config.toml
encoder_stem = "deep"
encoder_avg_pool_shortcut = false
text_encoder_inner_norm = false
init = "lecun_normal"
epochs = 8.8
Rows from block 13 of the image encoder of a small contrastive image-text model, named by matrix and row number. Rows with one number belong to one channel. Each number is 128 + 32 x the weight over its row's rms, rounded and kept within 0 to 255. All counts start at 0. Numbers have three digits each.
Before each channel's rows are labels from the 100 images, of 14976, where the channel reaches its highest value: "lies over" is the class under the peak. Only what is clearly more common there than usual is listed. The data: rendered solids tumbling over patterned floors. In brackets: how many of the 100.
# convs1: grouped (16 groups) 3x3 conv (encoder.blocks.13.convs.1.weight, 256x16x3x3, each kernel summed), inputs within the group 0-15
# convs2: expand pointwise conv (encoder.blocks.13.convs.2.weight, 512x256x1x1, transposed), outputs 0-73

lies over: jack (33)
convs1.189:090138109074124123154083129135131115130174208124
convs2.189:167099079124192063174123150147102101129092148079134149129123128129118175129188106121159101085090060196160101173126067163060145128083148125143098163160128134168128107129160097084162154104076142148163131115159123166139090103

lies over: jack (61)
convs1.92:112112101110089187107125132063128121156176141085
convs2.92:152113068121118138167139141120125107103177143107136097110051128146149135128130091178168108099151159117102116133130098118105130094172105096135162152119122106109070160168125134079114153171021080099090138092058134153095201172

lies over: jack (29)
convs1.237:141115094174088154187159109172120106104120165093
convs2.237:125135176165111082164126183140131076056117163162110111151105115103115087149144098149088102122069123153132105082123124123119144165069128047159050120157121111128116203174098103153148143103135168118104146100150106117108083111

lies over: jack (27)
convs1.35:080182159147097148104102133113140136170060110125
convs2.35:085129154151160106098154236117111136146083131121117129147094099083121123118095136151099132115126093134119143090082172143151120175118136041105069085132085109136112113128136143143161113116107110140110082155141127088079095100

lies over: spring (37)
convs1.140:132087107130101209132104159133177133136145167161
convs2.140:129154110157140117092136102138153097120077127101136082057115186120105125088130126131091166113091076142126119113140120132142091178129078107127106047129133053112139136114171128121122101092164126135129131154128143145129116123

lies over: jack (40)
convs1.27:146165130071070128153107136126119129137202096149
convs2.27:167148136138141000123132139137129176142102111157142129033188161102137125133107102122114151129069101117145120124100105132147140172104107131136102145152134125071122136156163144110169142090126125144105158110191131107149156017

lies over: octahedron (27)
convs1.8:098113115153131144147136016146137121140131117148
convs2.8:155147095091112095097147179143129125132052105105098021125124117142157111138095069173099145091136135161136120133074110158156130144118120100133094114114138101174131094093113163142097133133072133145126129125190137119061078137

lies over: cube frame (28)
convs1.172:133070096107098094093158131085189125160137103124
convs2.172:110111071183140114145123154102091128121116142103068098058106137148147111108066100159111132098095084128076120136140132109127108140110110137182140113126108052092151193114086138118107114107078133112105108073106133137165148074

lies over: jack (31)
convs1.81:191086119114138158141114146108110124211146125099
convs2.81:117061114109132093126136146143116109118136147085120123064148068171109098133135102147115143129102141049141147131135075105125127098100125121106138136137134075063105075109123135127136129087072119156110068175120100121159223134

lies over: jack (46)
convs1.119:119156126141030126175147133141171145143144114138
convs2.119:166107153166123083120145203126115098147130147149125096123093084108113070133216104145130156115145171144105090160106125150041130129054164088165061136137143150165129155160162149093125129115146129122091120089163147121111156047

lies over: sphere (30)
convs1.200:120106156172094140140140108148092133047090130090
convs2.200:096094114128148137125144202137082142151142112084121094127176144143106146114112118224088138130134125118090117107036142111154112133104139143166131082122145149086143122193164129138098135127205134138090143120157117121167150142

lies over: capsule (26)
convs1.13:150110148120144141060121106185102058154127127130
convs2.13:140133151152128140114140093120128117124113094190088188200132027124145166078196139112130121086104184148144167127120107122114123189193171164113139158124151087133113112146140158104181100163142127094183188103121144102229168157

lies over: jack (37)
convs1.98:135168130141138175154144118152130126128196131205
convs2.98:140129092109125135146158070117069133119118169124092085115102168115127080114121040202100088048089087168100121196102088127083140175144103167069142140133128095074159124134127112119135131151061111144123082093022120118085104126

lies over: jack (41); cog (34)
convs1.84:125177086160104155164148166096172131125128149186
convs2.84:152141127100068144153130205128166149123112152144126155068201019115140137153176110141133192094094099147143144133122133124134165162132147120038170108114104155135149128090129125143147092118169141121150081161106113109123092121

lies over: jack (28)
convs1.220:139113175125113086114155128120139069044141134127
convs2.220:161150164104125115134119149144198098166097087132115110155166165113131163142083112096168103079173132106156149150158126147074129146168130106137168161121112101097144098112141129148103152133174134082100122120135074112147062167